From a checkpoint of a small multi-label image tagger: patch size [4, 4].
Rows from block 7 of a small multi-label image tagger, named by matrix and row number. Rows with one number belong to one neuron. Each number is 128 + 24 x the weight over its row's rms, rounded and kept within 0 to 255. All counts start at 0. Numbers have three digits each.
Before each neuron's rows are labels from the 100 images, of 14976, where the neuron reaches its highest value: "strongest on" is what is common among them. Only what is clearly more common there than usual is listed. The data: flat shapes of many kinds, plain or patterned, on busy backdrops. In brackets: how many of the 100, against the usual share in percent.
# fc1: MLP up (model.blocks.7.mlp.fc1.weight, 960x160), inputs 0-159
# fc2: MLP down (model.blocks.7.mlp.fc2.weight, 160x960, transposed), outputs 0-159

strongest on: count: one (44 vs 20.4); flower (34 vs 13.5)
fc1.496:118130176121127168111118116131117134139147088147099119172165150172129156104133138144100147102150073139194130138086100094156155130157143145117162148111127099159100148126134115135157141134110101137157140078095148085114135137159130106121136132122134086097119122157098128106129138148121156155164152085119172102131092107129124138146110138137139122101089149101108140105112099152154133125142146122131150109088110112152157098132138170106122199148106075141132136122150131116149137135172131
fc2.496:156152108142120093153142180152135133153109128098126077083089128100146091133103140074133151162138160104119123118160159138128115124144166133114118121157082149102145091106152110113101114106094152102068117161184110130164143132162126162151126122140121167105137106125130138161127135150125115087128128131143087146138143128140109119131153089161139153165146141144138067128134131095095137143108120102169120146143144148109125178153148108144125067132137125129119107148145147148096147110113112

strongest on: bar (51 vs 13.9)
fc1.436:142146102145108135109100126123122126126117138130162143145140094149148109176140127106137190156113136115125173123157118113126130133131138109116138129114135147117090076115118082144143148150076129104144110128128117147139117091166116164117134146155130111105093099142109155171135148128076098091134162079101122121144093110123143124183144076124108152124160121138130157125163145142111121152151154160085122121115109152123150096144124162126121113113060125162099087096154144146066133134158132
fc2.436:132141165120157120136089123163139128137132118103128134143104124167148163099082137162113144146124136106128089082089149159120119134068144129122133124167084152126149106120118129152147101158159141130079149142073183087094132141176118164081123113121137133159187123141142142092121132114121124114133136127110123124129127108143149122108111194099102119114124113131149105126139111133088163109110187142126137134161138145104096130140163141140106157093122150116087106171143148113142098125119125

strongest on: drop (37 vs 14)
fc1.62:146134105100090145091128118119125134131129174157108129180137065126116088133152114121128111149189148119124151135159123152112162119083135124143126094115165127140103119085125112134166138093096142098184157139132080114129103092126107139119130093094126157158141149081144151148124145165156156075119149152152124145095129155118108116087136069151144122146088082158144121119113121098132121162133097134110162118121148102121160149128134130139101151151112138128117128144149125137144098122105163
fc2.62:126121103096132131120138123148130156126084152118091101088075131141126120140106165130138161122145176176139151164160123131120083121166132153117128136145165113109124099122123121120094121084128124149080130140149147182102118128110110132138092102094123155157159106148139184119126140125154137122110119101121147186092089098169120132080134110134113083182123152104156116104145086140136087122092127141137146136111131161107115165116130117118137117158099150121126096118123151136105132082160115

strongest on: count: one (78 vs 20.4)
fc1.298:145130117086065109131133123144134127128137150117069145145173111121146114116148124176137126080159105123110169098108147141133147102120128149111139148120134120128086123137163149090160171086105133100135119105088134080132092128117110132120103134143118115118109146109111133152144112153105124117093199099131173182126092149101174138131123107129143152111124112104101194135131160145151146116153120145115125123098108148145118118136147109122137159080118110100181132133139139094093122112099140
fc2.298:112133122139108124129107147081118106142102158098159170107152147121095126080141122148165134118109170111100131142121119165127119094131147093099155110126129118108164160113152131158105113112165137162152121103122115140108069137117114065144145154089107151152186091145137113154107103126154129148120136132125110136094126124129131099094104126128141109120120126125160148122159146121137153103081173163161092140132098168140132110098104144156124106126170114085161155146122158114135100084164097

strongest on: count: one (72 vs 20.4)
fc1.644:123127136079105160131126119111110165127143141201123158147166150157143123093186138169105160112127121128181156129083120127126135115120169143114126102111123086165119159116155140111167107108175105112139122119123113097115127155097091092134152149094122135093117111137092110128103137150153132158147152105134129103126110134097137133096121098126136139133122130086154156072131131175187098120128178141145144110112132113159175121122112115094128175124096116129146135118132119127154100119138140
fc2.644:169116149166112157135142190110164131132120132112147071091114129123146127112126141092136164153113138089100141099165152126113119153145151134126152133162099165105152105097146090121120126128153135158098138117175126139143078119137108130170139160107120141115125154125151128159140119142145088137137121115122072108121129110150114124130126064142159140155121154107137079111092095102066127125092118122162103138168123087140101159140103105132119087132157137124155108099159151120096129111110118

strongest on: drop (35 vs 14)
fc1.738:148147069113069137077148121102123109125102169104108118120134103131103107126147131136156177105148109166125164155141127176150096154142161171167149151117147155117138163138118106137114152100156132145109132105131100138097119111130101118137110100126172131120133087129136122149107107192131131067112148115117160129098130110133125092111141069107128130196131120105137139126149114161135084119119125142126180110130137135103131122118086133110126145144118132107124103158157121138179137113121158
fc2.738:132106068152119114155118146117136126172108113134132123138118142116065125127091157108118156106142147131161130180134099126146083106143128158105149103111155109081098099073164137126120137114109169146113081107176145151159130138128126088181059074109142140139144081132132153144122117118144155130145127150121155139108150102100086113097140134133118120099102141129139135119125154089161108124120119104150143156113126151129132166106141167134130140154101106102123148134119115128170148116163148

strongest on: count: one (49 vs 20.4)
fc1.441:090120118120136124149146121113183138103121116170107173102150123147123115118144168140112128177113143152132117067123125111137109121110152105105178186148130090116118118114115104109157165138129121114129144134125106131086117159119109108129137148143112119105180129109163121169138145131086132089104181104175150116139124122111136128143101060142103162159150129119132182096131118139147114104159138135128121118082114122103145173135116164104127131122069154118124140126087151146120149162151126
fc2.441:111077142132144138103103159104123166115140152114156114137103131141177090114160075126145144170130099129122116157117139165153171089124131127146125140081139139166126137180127155130129135153083156119141157131076143118094156129124113093067128139105094129151153137175128078110126101107114148122158116138098143120091122132119140114143125144081142117142115097133119121159105100147152171120113138143122143186124051114152134102113099129117140120128151113142119166127123151134111096140127132

strongest on: drop (38 vs 14)
fc1.562:152129123120085148100128129087136149118158144142159097153105135171141107095113115093091124101171165134118161152093124080158119128073137142124145117132120138084103137127149116145148167089135141133148154111115122127113077124139138116136176126090127169142110110098100138120087144136160110126116150157144120106127121081158136129108072134144124154155104154143158125115125108136127110169112120128091184121104137144149162105076132135147113130167104162082150127112161144145116164106098119
fc2.562:160118096147142108125115133135137110148141156147089113134157129126087147133104126142155110153112115146068105111141139157094129063118116140158119088153139117151175104117126182099135090128131158112154141129096125107131186128143128115125116180114127138132121074127161091106105119136138158109125119104135143161122136141127165074142157061118130140120113124093123152131142136093159158116097146097165100132139169141138154077153142117098122147096098107123100143139160123101151108127145102

strongest on: count: one (50 vs 20.4); ring (36 vs 14.1); its colour: brown (34 vs 8.3); largest shape: ring (26 vs 6.3)
fc1.292:106146128109116126100119128098134137128122162154128149122113151126149101087158137183101130114113101157137154126088130132138122145102118118121167167130152116122109177136102098118133139165132093112136131111105147130092100164129133094158123156117133177118139131112101121124102102115146117100129133151115229109062125131128165156139145126100122145133112121117160174143111117134160112132138152117092149130095104143161101139120149182165115122145141167115101068146131151113092155102107129
fc2.292:109109153129071115156147082095122130110143120111100136132149106110118128131175128115106098156114117102112130144076182147160155142092125121130131143132086146144115152160169172131134091078127143133144190129105142141105126105094138119132083131114110101149144169159109109144106142155131151152110108176106133147139151134142119152150164103139124142126113115112143137115121126143121154161147166171130098072100117127072139154138101122156113127131149155157120125114138156165115134167078113

strongest on: bar (40 vs 13.9)
fc1.520:168147147102099142120098110153124133126165114147109165173154144111111127114161094134063138086130117083135129105140126157178088167110118120126126159109135129117116074145140114113195152136103088137136138109103132126144134123142129119123100144114122140114146136082107125163136101164105101093138189122149111116113148166078170100136162142141123164081163109145155137129154104147109125101141116147127099109144123112146139137123091135136119154104097137157112151131169134097092148136120140
fc2.520:130109125107108115175136138134111152137091163133140117121096100143107147142121122148114083118172130123116152087168111105086140162143113157105122093107115166114147100158123147157115119126151111096097089133128153130139151122125119146126150115144183086154108117085137143152152161123090123114092134132090110142174114147122155140084126171105186120134168105137111123123109135132098148120120132148166134131130106112156103095168198115100170150090149097124150106145167104113131114126111141

strongest on: bar (33 vs 13.9)
fc1.35:139138161073105134118122115102081104126164139169115133152125104171166073158144112127121091155153130132111136127097137097095129092108156157167112102100134130101128134131127151109095143161125111068142100167145107123127128137139165138145161157132094142139109121096122146167137152165140122098109150158148109153091095115111113088078136145154115163101094108122091135125141112121168097147156091136117149113127173121105123163160159120147115179135110108160127115138114119117138143141108143
fc2.35:116145143178178139109103110146176126100093110141166122111081132115152130143127120152121123154158159100150115115111117144136174126119167070145117153149140139149157167087126074130135161132100129120111155129115102114123110156097122113113111128118128110152129127114139121113102137103161125108133129169167107137114139075157079177144120117114096129173149136099146112140120155106088151138102114143122129127114143094159131107111066135129087094152144167123147094135108138128123178109106101

strongest on: drop (36 vs 14)
fc1.108:173140118086145137109124095149140106151155139162120129166121114156133078129100127138104140103164150132143190134087132107118153113111132138147139114141143118105089152101133141128115139101104144147159156158128159127113103112128097143127104113134161172075179140109137153143125113185177140128149171164140112145128144113134111103103136095148112140104140118107142132087150119118129072109128086112092144080132128165113149146096151118120118180150080102140149108157130123149164149109117129
fc2.108:140097135146145123137113117089143124104138107136071116145180140071139131167114124092138132175084099078092075101106136169156131087104118116135112144138123113119144087130156157104150099156131104128149166124108129168117157130123158121112136155105089142145162137164136108094135105103133131146159093131179116133154148137098150087168147153143107124100097103151120157157106099124140160144143150121106123128150130112087160137120116127168134127127166161118086148120115143140137120156133113

strongest on: count: one (95 vs 20.4); its colour: orange (43 vs 8.6)
fc1.460:163145121110092120115106120136086141141162126151091153173145114147124122126151093165118152117177122127150147103105108140132117103126115114106165152093162120123111137124156117102164168128123124132165117088082144082106158121132114105105108138109138154148121116112115140149134115139136133119140136085110154162100090148107162127150160123124136119093155098124119209111107152130184122141136123135113128122091122159136128094133177157113118185139119084097160123159114157065123134128146140
fc2.460:110122120113123120136159137117156124126101172168151141152169103155124155088165101120128109108105150150106189126098137107129132116116111120142151112113135151095129156145142147136128131117174114122153116067130087165083081121086110083147140163084117127183154115154136108138125151119133103143085124127135137130105121135122177143091105112108148134138077123152114142105158150143149141143146157139104095140127120196126127138097088106127152146117104174139143148140095129088112139129159114

strongest on: drop (37 vs 14); ellipse (35 vs 13.2)
fc1.624:143126080139083129097162108133124106131122120158129104157119129121151104112122122128140144092180119115110161133161123140120106158100149149162120092129147139071113156108127132126123128100122132121164115151188109129168101140137117151164135091105143145128152082091149150159134120157134117135124167160127127132138132129084103062090099106133129153133143114104142117097153148140137065130126136140130187110123176078137131143105102128153105172132128133088142105143161101113172116115107138
fc2.624:163145102089106123114101080118121166200130149116124123120107091137143107147094129121118135166105155144146138152104134148140107092127121142155122130113135114122106091126106123117098125108106108102073147155161110138140106139122101118096073119147124170119195138198131165147102127132159127119133107118128145161083175113101145116094127123149097117139131089134149141150141143139145115089149155128090129092128119169102089177125138115128090143146115129132149125109105121151121153110125165

strongest on: drop (33 vs 14)
fc1.708:152140133110087127087160124157106117157132146144115117159115123134156081104152090142140108096187109133148163156115133108116178112124132093161111097145170095114143159127121082135153139115117149090176115131138128108173088124139128120118143101085123171132128143111136116109085131166192163114128130169134140153113141135120097107113136109141142135109117113112125110096146125124146088157129122100116139122076127152143123126137154140169117130130133077077140099162156120143078133114106150
fc2.708:135148121152163162123089113086118189139167127094161131113113118136141145102082138119151147147039158134151117157122145137172130117160150150107121101107106109127129125117131129134106125133077110171074128135145108105130126120135124105120170166120095118102164099191106125148136137103155112158173122076122121128142115086156086105132137119124098125152101111145145142136161123126141133126133102161107137107133148103130105164149124110132100128130112132150144127110148085137104133112165171

strongest on: count: one (90 vs 20.4)
fc1.17:148148124082100114098127123130086132137125142148105172153148119133160111133156100175130107131176095122173150083084118099124171141131129139105150143098187119123101157138158144093158164134112102146166138115077116085108123146130107117116135147109118116124113133099082118146148143145139102112133157102140157130118076150096144122125168126086145129098117122128099204119121162154180121100168125132118144119114115154123103121131140154118134159118111120124143114152102136082139139124146132
fc2.17:121092133153123141145143161117150074102109127130152118164162110143131127113149092109127134140133157112103155106092115120151112112111128095131158141133145160109123123120160152145110119130162140160133117056112108135068111124110155085167150138076128134153176136165127118155111096088137082133113123132132116135087132137127139093117129146134132094125074120134145143126138125121119177143143158161102091162175099166125114142095101127151173135137127149099132118166097153102136113140163084

strongest on: bar (55 vs 13.9)
fc1.430:165158171127140146142125114149099124123138122174105113181070139149147109100121130106084127178167146103177124111111099096135171105097123154152116109123145139109129169120170079112083127152117123101137094138086119116133121160170124128142143165156144131132134156115129102103166130129152103116102139116172140095120107131090126118128130152139099118093116133146111127100137145147164082101146139105116144124160162131142115097132110140130117178115139140097154119137135147072148149087146108
fc2.430:157107112123121159127069113126149127115148148131124160136110094151119126141101157154113145152175161137155143132094158169122141124102112125131139130125146134119103115120095095102119114139153149125094163139111130153097114103149099099104088082138123131142179141153148156154121132114160136125147113128091166127140139128153150145090114171070138102157164093111177105141083111159123109092133168116103152108143119147120155156144156100076129141089105143111111090099139126137105112106077140

strongest on: bar (64 vs 13.9)
fc1.33:151126147154138164097142115110103128120150123121086092162138100115132166172135165162120126074121152146116120126164128105164090098100131124140132128108148123113154190114137159130121144108118099137164137141117124121075146140133114142133115146137110095095124105090132138139157130129142134118189150138150080120124103110135099098141167068147088127116110109112144157096118117135148138140134096145111142114107156063090142109122097112134134173143140105155135125141144125124188095158170151
fc2.33:083129142099106069176154126135142119110136106132117134071095143136085136104130137101104162130124104124106088109118144097139096172120125100090148149181103135136114089129130080121166169091133148112106129117172119145146159120165150092141125118147095138155114145149129116130134148103111117127108125136113196146150111124123145134138072176125147145146130152152157138101128122092145164170112154108141128141108124137147147165120174154130136097118143121144112129145094152150122124128084099